From a checkpoint of a small image classifier: arch vit, 40.1 epochs.
Rows from block 5 of a small image classifier, named by matrix and row number. Rows with one number belong to one neuron. Each number is 200 + 20 x the weight over its row's rms, rounded and kept within 0 to 999. All counts start at 0.
Before each neuron's rows are labels from the 100 images, of 14848, where the neuron reaches its highest value: "peak at" is the part of the image that holds the peak; "top examples" is what is common among them. Only what is clearly more common there than usual is listed. The data: rendered rooms with furniture. In brackets: how many of the 100.
# fc1: MLP up (model.blocks.5.mlp.fc1.weight, 768x384), inputs 128-255
# fc2: MLP down (model.blocks.5.mlp.fc2.weight, 384x768, transposed), outputs 128-255

peak at: bottom right (41); bottom left (37)
top examples: count: four (38); arch (33)
fc1.701,186,206,172,223,197,207,215,183,227,181,167,197,193,203,240,273,196,178,205,222,174,201,192,215,207,211,185,173,193,190,211,236,160,218,219,227,173,195,166,184,204,183,209,209,205,245,203,207,232,196,241,207,205,187,179,221,211,182,227,205,204,224,198,175,171,192,189,200,194,181,201,212,206,223,204,174,233,209,247,174,214,220,196,197,213,196,161,228,216,163,208,219,215,190,193,194,186,208,174,191,160,175,183,206,182,218,215,200,208,228,212,196,151,190,189,199,166,158,239,187,199,187,181,213,190,215,190,200
fc2.701,195,204,189,150,207,178,170,171,217,203,238,175,193,202,194,200,209,220,187,207,191,180,203,196,182,203,162,181,236,206,208,191,226,207,191,178,206,189,173,205,197,197,187,199,206,188,202,200,169,196,181,226,206,211,221,197,171,216,193,187,196,194,192,157,182,143,224,185,205,208,202,184,189,177,202,233,184,195,204,210,207,204,172,195,228,175,194,241,248,200,178,194,221,208,205,193,225,197,191,213,217,186,159,181,213,196,188,207,194,153,207,218,215,209,217,211,175,180,174,182,219,180,222,189,178,196,227,196

peak at: bottom centre (38)
top examples: count: zero (58)
fc1.210,202,211,210,211,207,176,213,235,203,195,210,185,197,235,186,196,241,225,231,194,219,162,208,205,215,208,196,186,190,167,223,223,196,196,174,166,231,226,202,179,200,187,196,207,196,171,192,180,224,208,174,184,220,209,215,196,203,163,207,212,207,185,204,215,204,213,248,194,171,187,192,179,206,170,225,217,151,218,203,182,183,221,202,195,209,170,204,220,201,173,227,178,193,208,190,216,185,184,174,199,206,190,200,177,185,215,243,202,192,177,169,193,197,184,205,182,205,194,190,204,192,195,220,190,180,220,208,218
fc2.210,198,170,176,220,177,186,205,182,169,211,195,189,192,175,179,238,175,229,207,231,199,221,208,219,200,196,225,231,202,202,185,200,219,241,193,197,177,200,224,218,179,195,178,184,197,201,180,212,204,226,211,194,174,187,209,209,190,190,197,238,187,200,223,182,192,193,198,178,202,189,212,191,192,243,173,210,207,213,189,203,218,167,175,193,189,220,214,191,201,224,265,216,186,206,216,210,203,174,191,172,187,202,185,183,220,209,156,222,221,173,189,184,208,254,184,225,208,220,237,218,186,183,203,198,186,197,218,182

peak at: bottom centre (59)
top examples: count: four (50)
fc1.143,209,176,227,209,239,142,185,203,218,203,187,183,178,196,212,230,235,209,161,211,190,214,178,188,189,190,217,216,211,202,220,215,196,204,214,207,194,174,205,223,228,222,173,206,179,210,209,198,192,183,187,171,172,207,186,205,224,186,225,212,242,175,190,234,178,211,163,223,224,243,197,198,178,228,190,197,151,188,215,228,195,199,190,202,211,189,178,223,188,184,189,172,214,197,205,174,178,193,195,213,172,186,196,204,194,178,172,180,204,207,193,197,193,233,157,188,233,205,187,147,214,191,190,190,228,222,211,208
fc2.143,252,168,216,208,197,187,215,196,226,264,209,203,219,195,181,196,195,211,174,189,186,212,159,219,190,196,189,159,225,168,217,200,195,195,209,205,180,186,208,198,218,190,220,180,230,149,175,202,174,185,204,219,192,211,167,199,204,233,196,213,203,187,194,205,193,184,210,218,191,208,178,194,223,227,199,189,218,177,162,207,224,195,213,213,202,187,202,220,207,223,207,228,185,178,200,184,207,214,206,212,192,222,206,212,163,229,201,216,197,227,174,220,178,201,160,201,148,215,186,219,208,218,218,177,202,198,217,197

peak at: bottom centre (96)
top examples: count: four (56); umbrella (38); lamp (35)
fc1.57,238,215,215,223,220,184,187,187,214,176,220,190,201,183,208,222,205,202,181,198,162,210,202,168,202,171,190,197,229,197,181,207,216,176,192,187,199,222,209,211,206,223,206,230,194,181,221,202,207,190,188,169,173,132,189,196,186,187,199,255,223,199,189,224,208,216,180,200,207,214,198,221,168,205,187,201,143,215,199,212,195,201,224,159,238,190,170,184,210,165,216,175,196,213,183,213,233,223,191,203,186,211,168,221,200,186,198,184,204,221,230,192,216,200,174,164,202,199,224,217,176,186,196,208,200,193,201,242
fc2.57,226,169,213,198,226,198,171,156,194,212,186,174,212,196,201,213,235,231,188,201,199,207,189,249,197,198,208,156,192,176,216,209,210,208,197,211,212,205,209,186,222,168,193,162,201,191,219,217,203,245,235,189,191,200,189,194,205,190,175,221,212,174,185,164,163,161,197,204,230,234,210,243,191,199,243,226,218,230,161,194,195,214,199,176,201,224,182,232,194,206,192,204,241,196,244,213,190,181,200,181,195,247,215,213,190,184,186,202,214,203,178,204,234,235,199,228,206,202,182,177,211,209,196,203,225,175,217,215

peak at: top right (49)
top examples: count: zero (86)
fc1.705,225,223,202,200,222,197,194,197,209,180,187,190,229,187,224,207,218,204,185,179,233,224,203,214,205,183,194,210,146,201,228,194,205,191,190,232,216,232,194,211,200,194,235,181,216,192,199,200,168,208,180,175,206,173,202,168,204,216,204,202,189,192,208,214,208,166,146,197,175,215,180,218,202,202,233,174,217,182,177,155,201,216,205,195,199,214,176,210,203,204,212,193,166,209,201,224,240,201,184,214,197,209,163,176,225,220,230,227,181,164,214,193,192,194,236,209,224,177,212,172,186,207,204,212,207,175,196,202
fc2.705,197,204,199,163,185,219,196,227,210,159,188,197,217,189,169,202,214,233,211,200,208,205,206,155,203,257,221,189,219,229,202,239,226,185,201,173,216,184,219,221,189,194,175,204,199,218,188,199,189,179,178,224,169,189,205,177,167,204,179,156,226,169,207,201,224,250,170,205,216,210,218,196,230,221,170,210,247,183,210,196,200,191,183,155,225,166,238,221,202,205,207,200,198,189,193,220,193,192,180,236,227,184,196,220,221,215,180,234,223,219,175,199,206,188,221,206,180,192,197,200,200,197,197,219,193,174,193,204

peak at: centre (96)
top examples: count: zero (43); black walls (26)
fc1.729,208,202,188,166,178,195,174,193,190,239,214,153,192,206,216,201,219,176,189,233,216,197,208,200,184,242,175,222,189,197,157,247,168,213,180,232,169,199,183,195,223,210,212,184,212,212,226,170,190,196,217,171,193,223,193,211,213,217,211,217,219,180,161,246,215,178,194,224,194,183,207,231,197,218,186,178,187,211,188,177,169,172,162,203,228,182,243,215,191,184,205,243,218,199,181,202,213,191,183,239,182,210,202,208,200,195,188,203,238,202,190,214,212,178,206,209,192,221,220,193,221,179,201,194,236,218,211,193
fc2.729,159,201,191,217,203,204,190,189,228,166,222,232,221,226,192,208,192,220,170,183,181,202,165,167,188,193,224,215,215,177,210,229,149,182,196,231,236,201,227,211,196,232,184,208,183,220,188,196,215,205,195,182,195,219,203,177,214,184,175,166,176,206,192,182,200,178,201,169,180,179,174,203,180,198,224,203,235,188,177,187,189,183,207,166,204,203,186,228,192,175,190,217,222,160,185,231,211,211,176,180,234,225,185,188,215,216,193,207,170,196,223,223,211,202,194,194,221,157,201,198,142,217,215,204,202,180,184,214

peak at: bottom centre (63)
top examples: count: four (49); umbrella (35)
fc1.630,216,219,184,213,149,232,254,164,231,246,207,220,217,226,196,246,215,206,221,233,184,214,200,186,202,182,225,191,158,207,182,209,195,216,196,173,196,211,187,202,219,194,186,188,221,192,224,209,177,226,172,202,166,203,204,200,181,207,181,183,207,199,196,174,196,201,206,203,213,231,207,169,164,185,213,210,202,220,210,189,225,150,189,198,165,206,172,199,196,233,199,210,204,178,193,200,218,224,165,205,203,165,165,194,229,191,203,179,214,223,220,167,224,195,166,233,208,224,205,228,207,182,189,175,213,189,152,207
fc2.630,192,195,227,181,191,179,194,143,232,210,197,186,215,175,205,205,214,209,189,227,164,225,206,209,197,209,187,206,222,170,194,181,196,218,194,201,187,196,173,213,202,190,204,222,181,163,209,208,224,197,198,225,224,187,173,203,197,172,243,230,180,243,220,207,174,176,187,188,176,229,186,170,223,155,203,196,185,211,205,221,227,207,200,182,207,233,170,229,168,202,232,198,222,209,232,204,216,198,212,204,222,216,199,189,191,176,210,210,203,191,209,178,192,204,226,233,213,176,224,179,175,164,205,194,193,192,201,227

peak at: middle left (44); middle right (35)
top examples: umbrella (34)
fc1.146,225,178,192,192,184,205,195,220,191,177,195,225,203,189,185,227,191,202,202,218,188,217,197,184,209,187,202,175,210,221,209,185,173,230,173,222,209,188,180,192,206,147,180,183,199,243,216,219,208,215,230,213,190,212,184,208,206,167,173,211,188,222,202,181,218,221,167,221,200,213,227,204,190,135,193,163,224,189,208,210,162,228,206,197,232,184,163,189,232,215,196,212,208,232,183,214,246,181,180,198,215,210,232,225,213,185,189,212,196,187,230,218,218,175,201,187,186,224,187,168,206,185,192,187,184,191,200,223
fc2.146,162,228,201,210,188,174,200,202,185,203,193,195,201,217,185,208,218,179,192,193,193,220,193,162,194,156,177,214,176,181,222,194,198,153,151,197,218,193,176,220,201,222,199,213,187,217,182,218,194,217,221,213,182,191,211,201,228,236,176,171,193,221,174,181,202,216,235,169,160,160,175,195,202,179,201,244,228,233,189,192,234,204,227,229,181,233,195,203,198,186,219,174,197,201,205,199,184,169,221,231,180,205,235,194,169,210,259,160,181,200,170,188,188,214,203,198,211,175,187,190,224,162,222,223,214,189,194,181

peak at: centre (34); middle left (29)
top examples: wallpaper (65); count: zero (65); white walls (27)
fc1.280,188,214,212,193,194,185,190,204,215,190,245,198,234,226,238,200,200,175,222,211,202,196,230,170,236,196,218,220,192,205,178,186,213,204,178,217,217,239,173,205,208,210,203,186,214,148,216,200,188,191,192,213,177,199,204,227,184,190,184,170,224,182,218,203,225,191,187,197,164,152,201,179,215,218,223,212,195,220,186,185,217,214,203,178,178,241,177,220,206,212,221,201,201,215,200,213,215,202,243,169,175,228,180,199,200,206,216,215,193,199,196,191,222,191,186,183,194,170,215,198,159,199,214,202,187,222,218,218
fc2.280,168,194,195,203,207,199,195,174,202,223,221,219,181,170,239,231,202,205,196,228,205,201,184,196,202,216,206,217,152,207,208,173,202,193,199,174,169,171,195,168,221,192,202,189,180,204,215,172,161,222,236,168,223,200,199,189,214,190,212,185,204,227,184,247,192,179,212,206,188,236,166,210,167,159,191,210,177,201,198,223,175,194,187,224,209,214,213,197,210,154,190,219,204,210,172,211,203,182,195,164,236,214,206,178,221,216,219,206,206,192,190,216,190,187,215,199,182,191,220,216,185,187,161,182,193,203,221,211

peak at: bottom centre (87)
top examples: count: zero (40)
fc1.597,236,211,172,194,184,210,209,174,197,183,209,199,186,188,195,183,171,191,213,179,219,196,199,173,201,212,206,215,221,191,201,178,209,197,205,183,226,240,203,158,166,196,194,196,176,207,218,221,194,189,186,196,188,206,187,221,230,180,197,209,215,195,195,191,167,184,201,201,127,212,172,166,209,214,193,239,221,205,176,190,176,222,207,178,186,206,206,210,240,229,198,202,200,211,220,170,226,209,189,198,204,186,202,160,167,220,251,229,189,210,203,206,215,220,214,191,193,204,189,198,185,210,192,193,223,235,260,183
fc2.597,192,193,191,212,178,211,225,191,211,191,166,195,184,202,205,195,256,230,196,178,202,174,206,214,157,203,193,209,177,195,193,212,205,215,164,177,181,189,219,225,219,213,161,234,183,223,192,189,202,200,232,178,193,176,230,206,214,206,207,173,224,204,219,199,195,201,215,187,236,207,227,198,196,245,225,171,182,167,212,241,219,163,209,197,184,177,186,195,217,209,186,192,221,187,202,204,200,221,186,201,215,184,214,226,216,218,190,173,218,208,206,211,209,194,212,175,192,198,180,235,200,218,178,196,180,175,202,196

peak at: centre (54); middle right (25)
top examples: door (100); count: zero (54)
fc1.393,227,216,166,206,179,217,189,171,209,214,224,169,214,206,232,214,192,219,189,187,214,219,212,212,170,200,248,210,197,212,246,194,190,191,229,221,190,197,205,198,202,215,225,201,198,192,165,214,172,192,231,198,219,183,175,195,180,206,225,215,219,196,185,221,197,225,199,227,202,218,225,225,184,191,180,222,199,184,186,237,197,216,227,175,227,206,224,203,202,180,196,198,198,187,156,180,208,218,174,189,188,215,207,223,208,187,176,189,181,187,207,184,181,189,210,175,227,197,215,190,205,214,193,187,167,220,195,229
fc2.393,168,233,185,228,240,178,222,209,195,188,198,182,208,188,157,153,200,183,210,156,189,232,183,196,189,201,224,187,184,193,197,181,163,185,197,226,202,203,168,214,204,213,225,197,242,225,225,147,238,232,236,207,204,237,211,177,223,165,215,197,188,192,213,206,173,225,214,207,189,204,182,225,212,227,212,214,223,183,205,166,196,207,206,253,179,151,202,236,185,182,207,194,240,217,230,186,240,215,190,224,184,211,190,210,217,212,179,202,198,169,233,193,188,235,191,204,176,143,194,204,204,203,211,201,202,169,178,175

peak at: top right (57); top centre (33)
top examples: count: zero (71)
fc1.269,231,171,172,186,212,195,194,191,221,213,190,166,206,136,188,235,183,198,203,200,175,234,224,164,158,203,211,203,258,201,160,231,195,193,222,201,186,212,204,187,210,207,211,226,194,187,202,188,190,228,204,232,193,214,199,191,193,204,194,213,218,218,160,193,217,221,208,180,219,190,198,195,199,205,211,191,229,193,192,183,223,227,192,222,181,189,217,173,220,225,223,210,207,189,198,199,239,195,180,194,232,223,173,197,219,201,235,176,196,197,158,193,203,192,241,226,190,223,226,218,193,178,193,199,180,176,177,222
fc2.269,209,207,190,213,266,208,212,208,191,193,190,217,218,230,201,206,224,202,185,178,209,193,206,194,206,227,193,197,169,184,198,167,193,215,190,225,205,200,194,166,198,209,204,163,180,246,187,210,186,183,215,173,175,225,204,216,181,200,202,184,208,178,178,213,194,227,183,183,195,194,220,232,194,242,165,213,217,230,211,195,163,205,193,197,206,197,166,220,190,208,162,231,164,200,182,174,173,239,211,196,196,178,227,196,230,204,194,202,193,224,173,245,238,185,189,190,198,169,166,200,191,201,207,225,217,174,196,180

peak at: bottom right (40); bottom left (40)
top examples: umbrella (40)
fc1.39,210,182,200,203,197,204,208,199,168,185,199,163,203,195,179,224,231,199,221,207,175,216,227,167,238,207,191,221,229,192,233,206,230,192,183,236,201,193,219,190,163,155,142,230,189,198,231,211,198,199,186,222,209,184,206,179,200,210,198,176,242,220,199,198,249,190,201,193,205,193,175,190,169,220,178,184,179,183,239,238,181,234,178,179,206,172,218,190,226,208,192,185,228,171,184,199,209,191,210,206,143,204,191,210,179,167,209,173,183,203,161,191,195,230,233,207,184,201,214,180,239,175,178,239,232,163,233,191
fc2.39,190,230,196,216,191,200,181,200,193,203,184,198,165,197,223,208,198,202,175,231,191,174,190,203,170,232,226,173,176,186,186,214,203,216,202,209,224,225,198,213,233,231,226,187,206,239,173,195,203,248,216,206,156,206,225,218,166,193,222,214,169,197,198,201,174,185,192,179,185,199,177,219,211,207,240,185,220,213,177,190,206,183,203,193,178,220,199,208,180,197,197,148,142,216,228,172,173,224,184,184,222,212,205,217,180,201,202,187,212,190,192,193,214,169,215,201,186,194,218,193,193,202,195,194,174,212,163,225

peak at: middle left (48); middle right (40)
top examples: barrel (64); largest object: barrel (55)
fc1.159,182,234,229,179,215,232,199,189,254,186,229,216,198,168,230,201,175,220,224,215,187,189,189,231,206,189,171,235,182,198,215,224,176,190,203,226,192,181,196,175,212,193,161,203,207,222,221,218,175,192,197,204,234,209,232,205,196,189,211,212,205,177,213,212,201,191,223,217,223,198,186,203,196,227,183,190,200,208,177,192,208,230,179,189,215,219,179,202,182,192,193,214,202,194,185,205,215,200,205,216,206,186,202,212,204,179,192,237,213,235,221,208,232,179,221,169,203,171,180,217,205,179,223,202,183,229,200,201
fc2.159,227,195,208,247,176,191,205,179,209,231,211,209,196,218,183,198,174,176,190,211,226,186,252,178,230,225,181,177,190,194,199,167,192,206,233,200,213,209,208,171,222,202,220,223,201,190,210,160,182,201,189,218,194,175,178,184,206,237,205,196,233,155,163,207,186,219,201,195,212,170,150,204,198,215,230,203,157,208,195,191,214,205,198,220,176,184,203,237,211,200,228,167,217,202,211,224,161,221,200,220,229,225,161,172,207,181,226,187,174,203,219,210,209,167,194,182,184,219,179,191,203,243,181,203,183,191,213,253

peak at: bottom centre (99)
top examples: count: four (49)
fc1.488,203,198,226,222,222,217,188,184,214,183,214,181,234,177,177,214,174,184,173,205,195,206,196,206,183,161,211,166,178,210,154,196,158,183,223,179,194,204,200,199,210,195,208,192,211,206,242,182,180,174,164,172,188,151,214,201,193,204,228,208,207,163,204,196,213,201,176,200,207,218,217,215,190,194,205,223,169,193,221,215,185,195,202,163,217,206,188,171,177,184,178,192,192,194,204,183,209,207,179,221,186,211,210,212,232,184,197,183,189,227,197,201,204,179,166,164,204,204,229,218,173,192,230,232,224,184,209,207
fc2.488,222,191,213,153,203,175,172,161,198,221,223,190,183,171,193,203,216,241,200,204,210,210,209,211,192,211,197,166,212,196,235,227,178,169,203,224,202,206,179,190,195,196,228,182,207,204,194,210,183,228,204,199,195,187,171,213,192,181,203,198,186,188,162,207,216,168,213,232,204,224,228,186,186,215,179,184,190,202,206,206,218,197,193,192,248,223,224,228,161,194,234,192,239,174,187,206,227,191,206,173,200,226,182,202,177,171,172,191,218,225,252,204,226,219,199,217,214,199,223,188,228,211,200,214,221,224,209,184

peak at: centre (69)
top examples: ladder (40); flower (34)
fc1.264,216,182,218,234,197,205,175,217,184,193,179,229,206,183,172,171,201,215,214,196,204,222,222,194,169,232,206,217,209,210,193,221,243,208,168,217,197,179,207,181,224,227,203,199,254,175,202,217,197,218,212,208,168,162,200,181,223,185,181,176,171,201,189,204,220,170,192,194,204,224,199,188,174,200,212,232,191,224,163,196,224,196,216,244,196,194,198,181,174,219,231,215,176,168,204,169,172,220,186,185,216,206,165,193,216,211,155,192,185,211,210,199,254,198,204,178,204,183,212,195,201,163,205,200,194,219,178,171
fc2.264,257,202,191,206,199,223,208,219,191,214,188,199,188,195,186,161,227,179,180,186,182,181,238,195,205,177,168,221,215,205,218,222,180,202,175,187,181,207,177,189,203,199,191,199,205,176,180,230,199,206,176,174,197,230,199,207,185,228,231,189,223,183,227,185,200,197,189,217,229,210,259,183,232,237,177,172,194,181,213,187,226,210,228,186,196,191,166,185,181,185,209,163,198,226,200,204,217,203,188,208,238,213,176,187,187,211,198,204,205,148,150,199,212,167,214,217,189,202,202,213,190,214,213,179,250,188,199,203

peak at: top right (54)
top examples: count: zero (82)
fc1.117,167,187,182,204,185,216,169,207,210,220,168,210,183,235,228,224,188,214,197,194,201,197,188,185,198,185,191,154,194,226,215,201,208,154,248,194,191,233,184,176,207,194,201,182,208,209,198,170,188,167,191,194,203,205,181,178,206,224,222,214,209,213,176,230,215,230,184,194,184,188,227,231,164,206,225,182,221,173,158,216,201,214,198,212,207,196,186,215,170,207,183,195,200,168,219,169,214,186,197,181,207,190,160,252,211,186,234,217,239,237,153,186,203,197,226,219,200,159,220,194,237,188,167,228,188,194,194,237
fc2.117,208,226,184,167,222,196,213,171,194,215,189,204,218,196,193,187,173,225,202,200,178,223,217,272,159,203,203,205,216,231,201,231,206,208,163,195,182,219,205,191,201,218,214,153,237,206,188,199,193,182,208,216,205,223,224,190,201,217,180,186,197,169,194,211,205,218,201,185,207,213,189,182,218,227,225,196,206,201,185,154,175,220,189,161,186,184,194,161,206,221,189,186,201,220,194,219,181,192,199,192,189,172,208,156,200,241,204,223,202,239,216,243,193,207,234,212,222,181,217,166,179,201,206,213,221,197,186,177

peak at: middle left (25)
top examples: sofa (51); largest object: sofa (38)
fc1.259,197,231,199,208,190,235,173,206,185,206,189,189,224,188,182,250,208,185,212,208,211,193,204,198,217,196,204,184,201,193,179,183,183,182,183,180,187,208,179,144,219,212,168,209,198,208,174,213,203,212,174,171,167,206,198,195,198,208,216,200,190,218,217,211,203,185,214,224,191,239,190,206,233,184,194,201,197,153,213,198,224,215,224,196,203,202,207,203,169,185,235,224,199,181,222,204,180,217,213,207,177,201,209,191,136,231,214,212,199,240,210,164,210,200,180,205,175,216,188,235,179,221,210,199,184,193,216,198
fc2.259,177,203,165,203,188,208,208,189,232,221,189,193,169,202,176,191,191,205,204,178,169,192,185,215,211,170,200,220,202,190,201,203,186,237,186,190,204,195,186,188,159,197,228,174,200,226,220,183,190,241,183,194,221,220,152,218,214,178,192,244,185,197,185,217,180,220,219,171,195,235,204,204,197,222,191,184,210,170,176,151,190,205,197,191,197,187,224,234,211,206,205,186,193,169,202,222,198,193,191,208,198,198,187,216,197,182,188,220,218,204,192,195,189,237,224,206,200,192,204,178,201,218,225,253,216,177,197,181

peak at: middle left (41)
top examples: count: four (48)
fc1.542,212,180,202,194,187,235,205,184,189,225,204,175,212,199,188,179,198,170,188,220,208,190,176,197,189,160,191,200,162,187,186,216,199,192,195,223,208,192,234,177,217,191,214,220,211,209,176,214,145,201,212,194,166,208,175,207,220,170,221,169,184,225,194,192,187,175,226,232,214,229,183,159,231,196,246,173,188,200,198,190,186,194,205,216,233,199,210,185,219,215,223,229,175,196,176,188,210,196,207,181,203,188,210,188,172,187,197,214,213,235,185,215,195,173,191,179,209,251,224,185,229,208,214,193,199,195,217,226
fc2.542,206,203,196,222,199,156,203,210,206,184,168,220,200,205,196,208,203,209,187,188,197,227,190,217,200,234,216,217,190,234,212,189,201,225,180,197,184,190,206,183,204,191,155,192,211,193,218,198,207,195,161,240,209,231,189,202,181,225,195,209,223,174,158,195,189,233,184,192,232,208,186,199,190,230,188,226,196,182,182,201,216,195,218,212,197,239,177,197,194,221,223,199,186,195,215,219,183,198,206,215,201,176,250,199,215,185,231,193,167,204,197,211,194,214,206,238,172,184,167,199,156,191,147,195,231,252,190,229

peak at: top right (49); top centre (27)
top examples: door (83); count: zero (72)
fc1.241,184,170,197,203,218,207,187,248,196,199,187,221,186,213,212,183,165,189,164,191,196,195,212,169,201,212,183,179,222,191,207,227,235,182,189,206,198,177,196,203,221,160,198,160,229,206,226,224,210,197,218,219,181,224,218,187,168,202,213,189,216,175,184,228,166,234,181,223,194,197,213,208,175,170,199,201,200,198,199,187,198,203,182,197,213,192,173,226,214,209,198,170,231,222,224,210,224,188,197,200,220,197,179,192,209,199,177,227,207,226,196,232,181,223,186,192,208,190,222,194,239,206,205,215,209,225,191,153
fc2.241,191,192,179,205,198,212,188,217,210,181,185,186,189,232,199,208,161,224,178,155,201,216,195,205,202,180,200,193,184,181,220,196,201,177,185,186,209,219,213,220,209,213,188,206,179,175,195,206,198,208,193,214,207,198,219,181,212,186,222,154,206,179,212,177,243,190,179,201,181,219,190,176,223,207,211,221,204,218,208,193,234,180,206,225,203,227,202,191,187,207,224,238,208,216,181,202,229,209,214,183,200,182,217,234,217,206,224,194,234,221,149,173,230,190,232,188,176,205,209,174,191,216,183,178,185,165,250,213

peak at: middle left (45); middle right (26)
top examples: count: zero (60)
fc1.316,221,193,183,201,231,188,185,216,194,187,189,197,194,194,220,226,185,188,225,257,198,212,208,161,203,217,164,209,195,239,202,227,191,199,206,232,202,187,205,183,198,233,183,201,187,204,199,199,212,220,196,213,246,211,171,197,213,215,235,184,186,208,231,176,182,211,195,176,129,182,165,213,237,221,211,197,224,171,204,233,196,177,194,205,171,168,206,208,176,176,197,202,199,223,176,217,205,133,193,203,219,234,217,209,226,215,236,192,222,194,195,163,179,210,191,178,204,199,205,216,206,212,196,208,241,194,203,208
fc2.316,199,201,201,215,207,207,212,174,217,206,185,177,222,195,218,208,191,213,185,186,184,205,233,203,156,203,198,167,192,192,192,191,225,189,195,219,202,216,217,183,199,230,177,181,208,198,202,171,172,208,192,224,229,193,210,195,171,205,219,194,196,211,207,234,203,221,168,204,211,213,192,207,198,198,203,203,197,197,192,167,188,204,212,164,196,225,197,179,211,200,182,157,199,188,212,144,224,196,208,252,215,201,186,222,222,205,183,182,201,251,198,201,180,179,221,198,198,226,217,225,197,194,198,189,220,200,229,198

peak at: middle left (41); centre (27)
top examples: count: four (47); lamp (37)
fc1.165,178,182,191,209,213,247,188,218,193,141,189,220,178,185,199,217,201,220,155,199,178,193,197,200,182,193,210,194,172,217,191,245,183,195,196,187,220,209,191,182,200,195,204,209,176,193,187,186,192,188,198,173,171,204,150,211,173,191,199,196,182,218,191,198,208,217,175,201,200,219,234,197,177,196,214,172,203,185,212,203,230,209,162,179,167,216,207,187,199,168,224,215,216,216,187,198,205,210,203,189,166,216,199,179,206,194,213,205,202,225,262,171,202,191,205,198,195,176,212,235,217,177,197,184,223,201,189,181
fc2.165,207,180,261,183,183,152,214,208,225,187,217,219,206,181,193,190,224,197,199,203,210,197,217,207,214,193,213,209,234,179,220,172,178,218,193,213,230,211,193,177,191,197,231,206,206,230,203,182,203,197,215,205,180,194,201,171,209,229,216,206,214,177,199,261,217,196,224,198,203,216,200,226,162,217,193,235,190,180,207,202,171,192,231,199,205,189,196,205,215,186,253,183,208,198,225,200,178,176,224,226,196,175,190,225,198,232,158,195,187,193,185,186,218,197,201,200,195,212,215,206,181,215,194,206,189,158,209,154

peak at: bottom centre (41); bottom right (32)
top examples: count: one (47)
fc1.603,196,182,178,160,193,220,172,221,169,218,236,212,210,188,203,208,205,191,209,223,201,183,214,171,196,189,177,215,187,211,181,164,183,200,183,171,193,194,187,165,238,175,177,210,191,181,234,175,209,183,227,227,213,195,229,200,175,210,209,165,207,204,213,219,215,223,177,183,216,182,218,176,190,220,183,173,185,180,179,218,160,191,175,182,205,207,225,165,234,211,174,196,187,200,206,201,225,198,203,218,176,192,198,222,195,190,192,179,198,210,196,200,201,230,212,199,219,198,180,206,194,188,236,214,213,186,196,195
fc2.603,194,215,220,216,221,220,183,194,187,207,209,182,171,189,208,189,233,204,168,183,198,197,208,211,199,206,202,195,224,185,236,170,169,190,218,229,195,223,219,234,238,236,216,183,211,253,189,187,200,197,196,198,210,244,197,177,239,172,235,233,184,223,181,215,224,163,212,190,208,160,196,206,241,197,182,191,169,213,210,197,201,185,183,211,202,190,184,234,162,195,162,158,207,169,212,208,235,188,207,191,213,186,183,192,225,240,228,219,155,191,232,215,207,200,209,192,211,201,193,191,175,208,198,218,214,221,198,200

peak at: bottom right (41); bottom left (37)
top examples: count: zero (49)
fc1.497,218,185,203,201,211,186,175,207,201,187,243,208,170,219,170,175,213,209,192,174,212,186,205,215,201,201,205,192,195,179,169,187,194,205,183,230,183,198,175,226,203,178,203,248,212,195,171,212,186,222,207,205,199,239,194,205,213,169,202,181,222,170,194,189,226,208,197,192,170,182,233,209,223,184,192,206,184,214,194,201,208,208,185,199,190,174,182,236,170,180,176,187,221,195,203,200,192,203,182,202,202,193,190,190,181,173,202,199,223,228,214,202,173,193,222,162,248,165,198,196,173,183,196,180,226,167,195,214
fc2.497,150,167,200,221,215,186,197,216,218,208,194,164,204,192,206,229,150,204,214,205,187,189,205,212,181,194,181,186,235,220,224,221,232,217,232,193,226,189,177,163,197,193,158,187,180,191,210,210,170,198,228,200,164,194,202,186,204,205,190,198,219,210,180,186,209,210,202,196,220,189,200,197,192,215,184,169,192,207,209,195,231,225,209,234,214,237,263,216,223,182,235,165,182,199,181,219,185,214,222,190,215,227,177,212,216,201,159,203,206,179,164,220,179,212,186,201,171,192,204,199,244,171,180,199,200,176,180,184